From a checkpoint of a small CTC image transcriber.
Model: 64-pixel images, norm layernorm, patch size [4, 4], width 192.
Training: soap at rate 0.0029, 8500 steps, batches of 128.
Data: trained on short English words printed on busy colour backdrops, 24.1 epochs.
Rows from block 5 of a small CTC image transcriber, named by matrix and row number. Rows with one number belong to one neuron. Each number is 128 + 24 x the weight over its row's rms, rounded and kept within 0 to 255. All counts start at 0. Numbers have three digits each. After the name is the row's rms in percent of the matrix's.
After each neuron's rows are labels from the 100 images, of 14976, where the neuron reaches its largest size: "strongest on" is what is common among them; "peak at" is the part of the image that holds the peak. Only what is clearly more common there than usual is listed. The data: short English words printed on busy colour backdrops.
# gate: MLP gate (model.blocks.5.mlp.gate.weight, 768x192), inputs 64-127
# fc1: MLP up (model.blocks.5.mlp.fc1.weight, 768x192), inputs 64-127
# fc2: MLP down (model.blocks.5.mlp.fc2.weight, 192x768, transposed), outputs 64-127

gate.184 099:121107126112125160080126200074132108112114151125115103155143128143147148135132124116132134138155178103107094119134106091144134133149133139134136128152135110118141125154163138104152159089108128
fc1.184 094:127153123113109106125118125135135093147103127123160144094140178123119085130164123134135077080160165125110129107112140126094087130129102138136108118135071127176133138119085104146119111194107088
fc2.184 101:099150094129123097101141155139137101136116124170095146133131140147132109090136197122103143111129118136138160095147114152138122177152120133095126169154093158110118149141135130094108139146132124
strongest on: small letters; the letter d; the letter y; the letter u
peak at: middle left; centre

gate.394 110:140143169136132117171135122127150134114138107124086128143099122119131114117173173112105094109160083125124092127119134128084134073159063099109142157128138081126156125108138124153159125119125126
fc1.394 107:132143156148150103094142112134103103091137098079145122141157156101175132157151137109103103108128161140132143138114108147106084106131136134140100111098112148137177156139088137109141107101134112
fc2.394 105:134144146157124100186128110109127105101175153116128128177089086117118105149166119108136110154143130061165086129138133102086134137121139146135166158130128132101139109131142145144174084115153103
strongest on: capitals; the letter g
peak at: centre

gate.188 108:145146134123102153135138124124073130129138151135136121099164146139114143111130145132098106141099092100114109125104126081135098138148143088126103162140113156084147148170111142138142138144097109
fc1.188 106:128100139068103082143088111108153141101131114122091127143093118085138071163145120103154156095132152145105128163138134142128114148120100163110150119099161094155133096112163098099147133114167127
fc2.188 102:169181180119141103062124112135125123111103121141147063127122077114129091135166168101100139139139125108104133120114131146112139113134118148144135141120147142120113110094165121101130102158110142
strongest on: the letter e; the letter m
peak at: middle right

gate.343 109:146108140141161149125141142160125172078103145141122152127148173121126117153157119131118132126089142116106136153094134146121136125124124132134129097122098112098136148123129131130115159141118097
fc1.343 112:129150155161167114110103158118139133108131092116139164116192133116125085151104150158119147132111135123118131109113145100108152153154108124137139065132129111132148160132104160097106098116146150
fc2.343 103:099127110151134098130056118118139090172140148122145060111131163091157154117142126124102121123104119151117128148132108152104133121143102077093107112115125135103113103142118095110114119118138101
strongest on: the letter r; small letters
peak at: centre

gate.9 102:127107149132087111097186123167093156125084158149110113165111088103137133113134082113148174135107128125155090105130134171164137135141082128140119139118119180140116152082130158072118158139137094
fc1.9 105:150139164116112154143163114140105123111112161139137142129106098104156120101175113103150131131078111124123097139151097127122130149106126163141134116123100094110133139090131128112161173126139136
fc2.9 104:164099148127112114169149112132158089144154090156133132143144092102109112143147119092123116143109119122120133158189146128087158128100122149114116153168154105093104114141100175136153132101120131
strongest on: the letter p; the letter a; the letter l; word: apple
peak at: centre; middle right

gate.167 111:103113120164119151135124155110129137094160114131154122117130141104137102135176166130102153146152105135116104140150148132145139095112129145117108121114148129108141131120140125122150108085162166
fc1.167 117:109111158070127105156152148147158091151145135101127123133116170132137107131141172132108118123131165108139097183094159157099108112129092093122149138124129148095130102107096135121113157150115127
fc2.167 117:087148076167118139103127141141106140092119151145119138125170100112125115121126110112095139120098092169130131125153148170137154140139150154120112123129095118150121145112140127114153117115118109
strongest on: the letter a; the letter d
peak at: centre

gate.512 093:124108085111149134133102130170092131128112099113167146141127156164148125111107150157134133120126091125103101138119101137109089151090140147107141135123100094120131120124130151173095129116087145
fc1.512 093:125157120101155149079100158079135113107143133155119100092093152082155093090110159097159114117116137172149108170121119093105139119114098211117076135114141136109127098155129132102143129146154148
fc2.512 090:160150084128130111129147189133113143132128113127153101100124144112168070080145166133127138154171112147144112121132144121098124097173163172166122145129128145151084123131143109114129135140130149
strongest on: the letter a
peak at: centre

gate.636 098:139134085101112091151108139146157101160156146144144105165159151144126096133088084133126130129117137126161135144133152124136130153174131081148180128132128125163142166158128117105116151155094116
fc1.636 099:132120146143101123076157112115149118159126145122098123163092082132172139144119087127109149121160156156116103137139138121098131119193139128134148080086138186162140186179177109083131122111121119
fc2.636 097:131138123137154138115099167123152111142167134130097105131146092126121114094175118123112158115120078172138122109166129107099201129134133132122122139154159142110140134122118157154169104124135105
strongest on: the letter r; capitals
peak at: middle right

gate.679 101:123093130126141090114138103129104132170104115126118148109138088134148092154115097134103161122127124115109142136109115178127147147181115121132147127143106156169129169105120133124123165098155157
fc1.679 106:115133149147146098062129119093125134081091141140130116170117133100138105150124124108123136123164092115074154120107130123131094083152111147125068079104084174118153156156168142137163136129083143
fc2.679 116:157131164110117109095163151100133097114166127130154125144132112128152144131167108191156149157192122143123099117109152138154119131118116139167139161145111117137112117161128132123130148098102144
strongest on: the letter u; the letter q
peak at: centre; middle left

gate.330 095:114122123106118118194142123128134133121103106124132134129113134136117145127119138158151120113135139138169130118079132142148094134122170122137111164078144137125099099135113169141157097130120130
fc1.330 093:139104132080148132176165141145119132100112141144159128139120121154099106098137129126143131115116141122150162103119131147104109165135142086123099132073095149127118127083107157140139135132101155
fc2.330 097:164126107158147163160146112143110090142173136122143105130130155111066133122142123135165138123118124110159141176098137115088096126140094123152147135155122088093130106110127080088153154187159159
strongest on: the letter p; the letter a; the letter e; the letter b
peak at: centre

gate.503 098:133118176158155131116151115137073119108131100074166125127100158102160105120129144090133121159131149132110142163089121097159160121116084114100122123103133157144108098125107140129109120140124129
fc1.503 101:102123130126140139102169156138099119079131131082156102140104078139138104120158132103093162091110137139124157143145179118131175118118110124128144152158133106110124132146096104138158133156109156
fc2.503 103:141113134133144137157105170165131096113163169076117137111144116102103143133113181118117117126098128155080088193122119159159146131151148139118141180149129143115090191127142121107120141160122125
strongest on: the letter s; the letter i; the letter h; the letter f
peak at: centre

gate.229 107:139116167151153140105106111099077119125125127125104169104119132074103146136118155089169125117145119136090147133121116081138123147162130127122142119081130114172136117144119124100127134114117144
fc1.229 105:116146135125132142106140115094137131122108159148147134143123158130100119130140102118094123100124104134134152139107107114110107158106147155148120167135128142096120119165146088151135145144121137
fc2.229 106:108103115132135126109124150123120134163106113161119095140188113122137081135103117088111134129124116128126103151152098106097113151085171130130147149124136109100142110112077109091106170177141114
strongest on: the letter g; capitals
peak at: middle left; middle right

gate.577 088:124155128145160092164141128174163149132133136151164134123130139170104128134141101097154159121120137135117102145129099094134169120101189122116164134146119151136089144138120106134110157148126143
fc1.577 083:128132138111141065107150132101113145128104115118162140092143110168147163129147104109096125180123134140064137128153095178109119130120172138152178137155147135133143140091115142104147171140151094
fc2.577 088:153128091131171138136104089163158155132127162122143184125126127148118153110106101086138099130086121125090188121120137107145082146085153118143172131107143131112132167122149131079123114116158118
strongest on: the letter o; first letter capital; the letter t; the letter b
peak at: centre

gate.286 111:122123171095129171107192155136112079139127142150103156104114137180127151152113098128125113130141122115120102090090185122131139153156123130099145121154127089124145132138149108175109124143080107
fc1.286 105:125117133117082114145111153121141107137111139102163162098125113111132111136095144157134130067126157137111160126100106185098107120101112110109125124180169132113173106143113142158079126120097107
fc2.286 119:152136143071119124126101106120159167156102119118164126126125140150074165134139145161102169132142107125123118118151121150203142105109141079128149145156116136140113122120136116124106142175127137
strongest on: the letter p; the letter h; the letter u
peak at: middle left

gate.296 101:139153145163129136121113151115121117108126080083094101147109100097148071116214131154143188149127070161134122129148120121129141108117143161118128116144120121107143128140147126151093122100139145
fc1.296 101:158112133171140119137157169121122087116135121141094158144111145172156074127108147141137142143117124111104124118100148096187138119184068107136128116136120146138136083128087122118117138126147086
fc2.296 106:122107115151107091137094131115100120127152110136073139123157110110140146120129169158100116121128079156100128083162111133163170084150154147105085160185108109138120138099125123137139171081143109
strongest on: the letter a; the letter t; the letter l; the letter s
peak at: centre

gate.259 098:117148125140096126136139137109125079126180155105134107129122125118124165142080127116149081121131172122104107136140097106121114111135107105143104133142155108143145148141073126150110138149146141
fc1.259 102:130135140124135115120117123107152139134148101172121094110114126134078111120142126106162133150104148147118164124152109142133175112119152102122109152091146147081112064145135144094125072142144141
fc2.259 102:144144129105088146128158167146104127160141155139128156125157107103091088101097126133200137145106125149107120113149108114097140118104137093113093139164089156138077125155115131125182131100129168
strongest on: the letter p; the letter u
peak at: centre; middle left

gate.511 096:083130115121110143117144183151132139157093135076151123118161124130126093137129101087150091135100161114140135147119123150131106135141137141119115096144111155153110124109107127178094108131111154
fc1.511 092:126093134105171095152144082146161123139112100080132154144176123145138130137120127126153141113139091158112135108134105131118117092126114129110125129123132096127109123165156136092140108157149154
fc2.511 090:120129128081141171149114072137138112144099119146099184117121126110140116149125128134144112120100090139071101101069138197088097106104137139095107109094152134122120098136126124137130114161143118
strongest on: the letter a; first letter capital
peak at: centre

gate.285 099:112102119109167137156107113136140139138129123112130136126152117070112138125171030139162122106115140162099110133171147127155118127111098129127132144100163120179130111115161105137094145115118129
fc1.285 097:125147127129102124112135141124097120102136141129153098133112116163119116118076201138113150121166110088159158093100115156114123109139173124147136099175116129077151152153107125133141116158145130
fc2.285 093:117156180125173119134108139145133121096140084118116113143098120101112141118153099127101110145123157143130110146143161119106114104105084139135144109112141116177104080086177103092116103144119089
strongest on: capitals; the letter e; serif
peak at: centre

gate.746 106:118151108104115117149117108117112123152133150125158148095192113141081113116138141136106154122104099136172122111135096129124143144114144118126128182150129092163119091125136131103138121100140164
fc1.746 104:142093086095122146116134126111085159128085119095097098154147134120150126120114140140135091133113167107139114161100145148148143105100100106151131128139132128157143148199094121116105137140120140
fc2.746 110:133152152129141125122132093166115127135086137121112109137165148134102079114125131133134135148094158141121120163072128171126114128076093129102140141139170160141157130107101127090077132096068141
strongest on: the letter u; the letter l; the letter b; word: blue
peak at: centre; middle right

gate.763 103:131101132107128132100155089160135117125104136093177148173154091146109141117119160174099126071117151142097123122087151118184118122128133104145149125094076119149163133140130093108122107092151124
fc1.763 105:162102122178184108085161083157168128110132108129113114149136112186113126146161144143110130104171135134153177120109122162155137159153130151146103155147118145098143144122129123151133134129121117
fc2.763 102:173138129161145124124151102133154129146121160120178125132109101136116146127114141139114110104150071137145123121163114116109156101092126135148095123123113081163090121171146102095136149080116089
strongest on: the letter t
peak at: middle left

gate.225 107:121141150125133116183129071108124137157136112129127127167117113138129154128184145138113112145086116166162152146143142140130159102162136140138184148109118117127120119133161099156169127136158144
fc1.225 102:098140116141106126104130139113116122159118104163102152114131121138148149133135114095091179150145103146096145141127148100169155150136147158090129132127147151117114115111097120168086154131145114
fc2.225 104:145103154179110121077136170155147149137113147152105158116198114152161108129100151127172140133079108139070170150162087109152137166138108142127147131145170134136148181083098098112127128132162172
strongest on: the letter a; capitals; the letter w; the letter v
peak at: centre

gate.423 098:131166136137171130098151141147125119146152096113133090084153098099103100182115133118115120161126164117128155141126123106171071118160107113115144143107143138137109087143164132136113152139094159
fc1.423 097:123139141155122135107121161136144135116137136143141122095140130163133134108117116112124157133084118124145100119147135159083143130111120159123117111142138128120133119153099119182155102146152125
fc2.423 091:141143127143150127169141156179110133122138112127126089136147092116111156116112168146106144149134149162073142117165087151149086150127133130165130105118114148158112126158118129143084133136123105
strongest on: the letter r; capitals; the letter f
peak at: centre

gate.168 104:114169130108079097107083125134141103144127115114126125115181102125119121099087127151117147132110170117128112095104117105128101082097113199113129131095131101099101129109139131119130165135106157
fc1.168 102:150102131130151165118152132097103131156104114118138105136125113159096135154150103100120129113092116120149128109095133144129144114104123091128144119129135145124156140131132120123133104129158151
fc2.168 099:125138159153056157120112134109123112089102119127117194135166107132147142124127111149128073158168128102103123080129131116142148152135116157073141130122146131143099119153120113136126133116140120
strongest on: capitals; the letter a
peak at: bottom centre; centre

gate.87 100:110131119093170117095125110154132143095120135092083142122147131091122135094132148145096130173168119180122117141147092121108107103167112179108141165098125154127097139103137133133135131117140135
fc1.87 096:131113128129160132151095098175100097123104115122151120200107169132163103120088090096109144104109145136094170108096121154124099158087154168110129163114108128175130096115108125090122128128130118
fc2.87 094:103173106111138135162086143055166123142179139101088129126111113114144150108119086133104089161100091139104112106155115115145123136134130122076120167116177160108133110167136181132168102135110122
strongest on: the letter a; capitals; serif
peak at: middle left

gate.422 090:101139110087139152109121151113169134094129115141146143166094105119086109144114128159135127118134147130117151113131140134120142126070135089109159120166115099112113146116170179138131153118160151
fc1.422 096:124125115150154107148114119165105156104145100062143134147104120119107120121143156130169108137128141175129103102134134163167141107092142155110128112088091141121133118101164113122148085116172116
fc2.422 091:105096085124111133140125127110151139132163105103146161111098144161153154172103110130171156148081176131114123128121148109159160135139125158116122128119131145119146080132153147115133130154109117
strongest on: the letter u
peak at: middle right

gate.664 112:089142112159161119162107150074162147106134138101128136124118152096114103142226093131145132100104128134145146102171148125118133126093108210144120125168137120148118082105106088133095150136138127
fc1.664 116:157122144188150122087142120153130141134097149115163118133136162128115149172162144166110094149153110090173117144144136156099121130117159106149117144099091179104133130115102138140112136148116130
fc2.664 115:177129139101137139088131157140148158152119171126157133140125130087155144107158092155101113147161156120144121146127146155127118131122128147118171143082121149130148099094135131155152107164116131
strongest on: the letter s; the letter t; the letter i; the letter l
peak at: middle right

gate.573 112:119144158127141108146139177091111138121125149147130128101138142153128078109114159110116132161150118067134104146079103138165111094152175121096153156116146113143120189122168156140174120073152153
fc1.573 113:132186139118129140122099147144109070159128100077155158122168119112125168125140130084109148146119132146115159100102109127116179156127126122108135102137169134183170121100145145134157101140138105
fc2.573 106:112143103127139108117111113134113079171152104124147156108141131135158165143118101075125108141118105169141138136095131090143174134136117135121136109079152117152136150104119142150156111139116133
strongest on: small letters; the letter f
peak at: middle left

gate.364 086:109151177103173131129134122157146135147122115125152168128116147132114130110119117161133130085153128096146117139148118142092095123111138143119164141116123154130154115101129143096123165138119124
fc1.364 080:092128116132151133136118077087129093122124138137130162108136209150135143159103140156119114131178127127173117136124111147097096122140112093107139148097145175153129142131124153129166126129112110
fc2.364 085:162127102154135127130145112135142104143089123131135101119140147137132112098145127162182110155138140107130138151079150136123116123137068084090176151130132127080131108125146075082178115160159118
strongest on: the letter b; the letter e; the letter a; the letter l
peak at: centre

gate.239 131:117150119125115135106091114110159086133159153132092109086156134157117131114175120114091151142100134083097126096102145134101101087102133118125128119126090118093156122116120144136140152112107107
fc1.239 102:153107159141139134106167121160113122136108129130128139130121139104126105140098090159121149111172095133154176119159137111116151159132118166134160148143187117099141096141126123097146119129128179
fc2.239 122:097127113127112162105098128135147136152126138143101156089140094149133125104186186095120092151098145123077106096133146149098128113123123092122129127089113154108131161104138149131128141161121083
strongest on: the letter g
peak at: top right

gate.390 107:159096127102123174101125121140103112125149146118126132135139151093112156168166093100148111163186120123137110092116103100119095113111155131127116133089117123096118117126106140120121121152151126
fc1.390 105:109095151100081151102120128110132108122116120146102163119142144127089135136162165138139145107167097098166152113112155095088104149083148179148115127143133107125109150166129144150104131104102129
fc2.390 102:150107107143107079078114118143147129129111137143125137130127141197131103133163136104116127086130106122169145098106115166150098092116089153120087117105080133120114147078109114131152143118145127
strongest on: capitals; the letter e; the letter b
peak at: middle right

gate.548 124:129138145138127157103146099087094108150153146123119129162135112135105102175111121129097131128141163117124159165127127112149134137179103089121170120087148151143142119155164141097091148115081133
fc1.548 124:123126140130131142103126106112097101141138130116121128157130122129106105183102118148114132127138170118120153164114121112149123127187105078127166110075146155140135119144152144093084154120080135
fc2.548 104:149140117117122113086125155114142129144112152136143117096142140110129090121157127135126121103117087122180100114113170118084142131076167126148120121158124118106127136111121120146151099163184134
strongest on: the letter r; capitals; the letter a
peak at: centre; middle right

gate.99 117:106116165140133142119127070139125092132131117110148150112132140117150166146104136141135092075136145112154125153135147141145127111139140150126170117077138181138147136152116145115154127097152159
fc1.99 109:145130090115103140130155176127110143110126161099120101148093096106143118114138113125121145181147115170130134114142105125153121156096128135134077128153149087115117140110166149157102150125115119
fc2.99 107:129155155138101140123116141126148114111129128093138174147105130070150153148112150121098115109134113157111099119157123091148137171137131146158130121137128116128167146110130178136126137087119136
strongest on: the letter a; the letter e; the letter b; the letter l
peak at: centre

gate.539 109:150166150114140100128104134152083117111146123123100117122130079177145100130104110122152138169072106120137130094127114176140126143143160133126115135131118106118125134130131160163126170116170150
fc1.539 110:094077116090148138132089116137134153123126117125089120130131115105130137141133142107148118130136074096114130104169137169100143162108101151135125163147126126108145133101127169115141152155168135
fc2.539 109:139112119099140110088143110117176097117139146139118183142115134137127124126107158115140128111115098097142103155091122157123113131152129141068112118157140128089121131150133112136112129091108113
strongest on: the letter o; the letter t; the letter e; word: toe
peak at: centre

gate.581 101:143146089113178101136135128060092165127129107139195152120144163168140153149127151150132156131125088113134134164153106148142131114121091148152123125109129118119166151104162155110118132126109173
fc1.581 095:113105058108138137130114180119119115107108139133143103140117150127110141138150129128115140147117097145159150151204146100102058099096131153146152128158134157136118096099151131149123151136140150
fc2.581 091:132108113167111139124135152147155131111130120113140131084117141123133114133167131145122137153098174114128167146161124115102075105118146122151111107135155120151108142082142120149103105098134144
strongest on: the letter g; small letters
peak at: top right; middle right

gate.18 099:127141138127134133110145090089123131098155168134150142151124143110152153070163106092182118102117124128090102182105112133123088141116133131122181186094078194108107121140116131134132166130160127
fc1.18 104:133154131130150135175186135183153151119124167085176110126135149116125160179108154124136136121122133187115136147102110152123147087123101131131157134122122125130134178178157119115147175119111130
fc2.18 101:136101095106081128105106089115128149159117124136123156134125111134112087129103155114154127152111161109127116151161091148135072106123110099124126153075133134166130109100104150113138119142101176
strongest on: the letter s; serif
peak at: middle left

gate.383 094:114111101110139143154137131161088174155141110139139173113078103125148178126130083072171128145111121106100107163140151130155126128101145152120177133153117127147115136113077120162099110125145112
fc1.383 101:161122128181137148094118145095113127099134143104140127136128128140129088141172178149097107122197147171154104107157134144124170138141118130139085127129144145106129115140154116116148132111133167
fc2.383 103:169140138092154159118141179151085116105116101094078068100146141145129128125166142144145151122170135133174107143139159136114148099155141143139141126154153137111133099135100137129119162121090138
strongest on: the letter o; the letter k
peak at: centre

gate.484 093:169152110166109129117138134060121148168131100132133149141123130174096158164148125100117157134199142076131163097161143127182149129122164173156135083094153135130129138124121124116107156138112116
fc1.484 089:072109118104108099121146139093147128158113185112115163105102129139160165117126126133136124087121141079121122138128106133109116104123107174097124155113114122120122173135084189126101122128177135
fc2.484 084:115140128156166108155134087088125111092122093075162097152124121097148130153113124128127133153123182106090118095110165088148079091127106151179147156110143136146111112137107145139139076148117134
strongest on: the letter r; capitals
peak at: middle left

gate.97 092:192079117132143118146141127157110198108091132163142125168173106128106115100132184105170129109106126129108138134177104169110159100134146139147110106137140145158123151118120148159161174141125095
fc1.97 095:141081116172120135149106161132145139135104081153121073143124120133121142099114152083109134100186148089100157113152159113150111118165095146117160106148111135148101136133157126166108118133109136
fc2.97 094:117108129086108163126096135134172148094167115113149123100150169168121128173128093133140154100153112161078111134109089106110145115129121141106119107110137107106153113132163122115132100127137129
strongest on: the letter e; the letter n; the letter p
peak at: centre

gate.302 090:107140106108126143149137135097104095144094113074133110147131151134145113153078119140134135202136143130148152089156134134110153133155188082162115103106123085175136174120110149136163165103142136
fc1.302 081:112106159165128132128176131150135107099127127129115097084143125115092126147140102146119120128129135130135119166094126094136119126132117143114102134126090105130147138145148202143107122138132117
fc2.302 076:144123134121085125147103155134164141130116125143148110118148160092117117117133172137149085118101137181183107087125161109155113091118118134140129094083114168132142112141109117125118106123152131
strongest on: the letter u; the letter b
peak at: centre

gate.179 112:134153136140107140134157142148121127121102114151122149129086141153137156157093121145170105126150127142126105119097121148130144125101143145113142114175150123088156096170140133166094101167121125
fc1.179 113:134173085147131122133076131073107096145151131105106142109162092143125115078159104121145142121126145101118151150157142118110089148109131134110087144072118146145114144103146160091139146079147132
fc2.179 118:123121100142128116076153159151113122120126099153114163127130108133138087136122109127151121132125099131116161135174099155116158135134141179076079132102135162078143124148121128106158127080110117
strongest on: the letter p; the letter a
peak at: middle left

gate.520 101:148140110182182092129155104181164095135153119146127112113132100136081082148139141160124077109151143120114145109123133131154136133192126152056152117148110134114120132099172108134126110148138147
fc1.520 095:153067151111125126165142140134099171116087093114136084177156146158152127141152172096096151133125154141135143087124095095133113118144135132134127118098123116113126172091098154132120119119095144
fc2.520 096:096142109138138099152141155108152137134105116116150108098137163089116164089092141133124138135112126109131151164154139129120112114151156053144118126111123107149148113122105100092103125117127122
strongest on: the letter r
peak at: middle right

gate.562 106:120117119147163087154123084126125145148101152058130160107117117093167109114142100136135125147144115117146122108132108125097161116106114141120139104118093139134152085095110097155153118128119165
fc1.562 098:107158121122119141156100106107147092110100114107163123075143109143169060168169133130095124109146134067116133120132122150113134115133104107146135114131089135132150144112067162115157085105138118
fc2.562 102:106104106144111123099125098154132101090132135111184137118133161126137087109144140141135113114094157131133182118119143118160100145087127138121126095128123145160112117103138130132163104131105133
strongest on: the letter g; capitals; the letter d; the letter f
peak at: middle right

gate.347 094:156116113180125131120141163156122130123122110118144120170149055146111153080113099132104163157125152115160117124119123139110134116098124141131175125085102151122152152116130105073111095150103115
fc1.347 093:136098132170154136101120080097140126136119134155123125152129088134108099148123124151099172161111174101112161104119135088122144114109104170119110124083101129173125145134116146135137123139135116
fc2.347 086:091115123079152140116104101109131140137128180133091085133120183102153137125161126170102125126125105146102088133094136135127101117126140138122177108148086110154137098112128152139110159090144145
strongest on: the letter r; the letter i
peak at: centre

gate.430 097:109143130120102107200140181145109136145151115135140074162102137139117107133129159101118121131071116151139113112076111139122143140117133101150150171099168103140085126120121112155119156172109153
fc1.430 101:136122091126126163173136155140120094147133152097115110156129111091141103185128139127107145135138142137151115117093140136115090175141157105130131131137112126123074106114155153119148128149082133
fc2.430 102:168106110092150115147153117135093082143153131129120073147138126083116141159149166139114156135136173120156084185124155053095119156135135135152124137169143084116143091145098084117099162175147137
strongest on: the letter p; the letter h
peak at: middle right

gate.764 100:150100110116118123111104111106183086109121081089119129120131104196131136091121107116170103126152151115128110135161095125106075122097141131123133130161097152157134139131091156111073101148162151
fc1.764 100:129139089109143144159138128085186137135121096120163103115105149151142112128133113137147118114146104152100125145108126115117127110150103104123120118138080144099149180114144074098129107152151181
fc2.764 099:143070142087160137166151143086215093129121135116119121105082117152129105126167120120189111131146133067131138106111131105128107081176101128145127157130162160122133134127109114127110111138178118
strongest on: the letter b
peak at: centre

gate.160 102:098101108136081151093144133174170093146061148101122149105130126131133096118098129108124094123173136153118147141146131113106162133150109144074140113163129145133146147116130103156143122172107156
fc1.160 095:150118135143151132149115110141123176092145159161119109122122143141143100119143166119138097100131155159092139137148169114144159126146152144143131114135133130122126094094159109136151115084166101
fc2.160 095:103129118143090156112123148126108120129151145104129136119119095130057090148103087148115151143097119118114127125104136102167133123124156137129102141181151138158101095100090109162170145139137163
strongest on: the letter y; the letter b
peak at: centre; bottom centre

gate.621 092:135165109124128166125081111125154127139120114084139175141154129115114122121130106103122131138092089129108156119137133132141116112094121129183130169144169125129173107162085132099153165140080149
fc1.621 095:115164134098130162066095130098194115155137108156156114111161102147091140139119123109124101127170112136135076124149103121117104097132132141124088105122137155144080154109132153161096112143138113
fc2.621 094:125181113124139127103105146140187157119129140171091106109092123118153135104122135110154114085129128137101081122131116129143141097130147125104138134142168162119154134107112145115140147120159096
strongest on: the letter g
peak at: middle left

gate.749 091:160112096102118074151112132132116117090100153143127082094134148121129081128113149129119128116106125130108072108120148167106110100130148144128180121086144111112160141104156159124101128109150133
fc1.749 095:120050158116137134134081148132167127119161102107123180141090126130129118142114140121148120144148142111071122135133077113164142123084137104182157115111065105136126096158132152113088124139141139
fc2.749 098:125149158151136151119119116148140121095162138057111166122107092139135102127143099122189121130125099167173144093146145110104126157133156169155126078126136142147142172103149138106076145080122079
strongest on: the letter t
peak at: middle right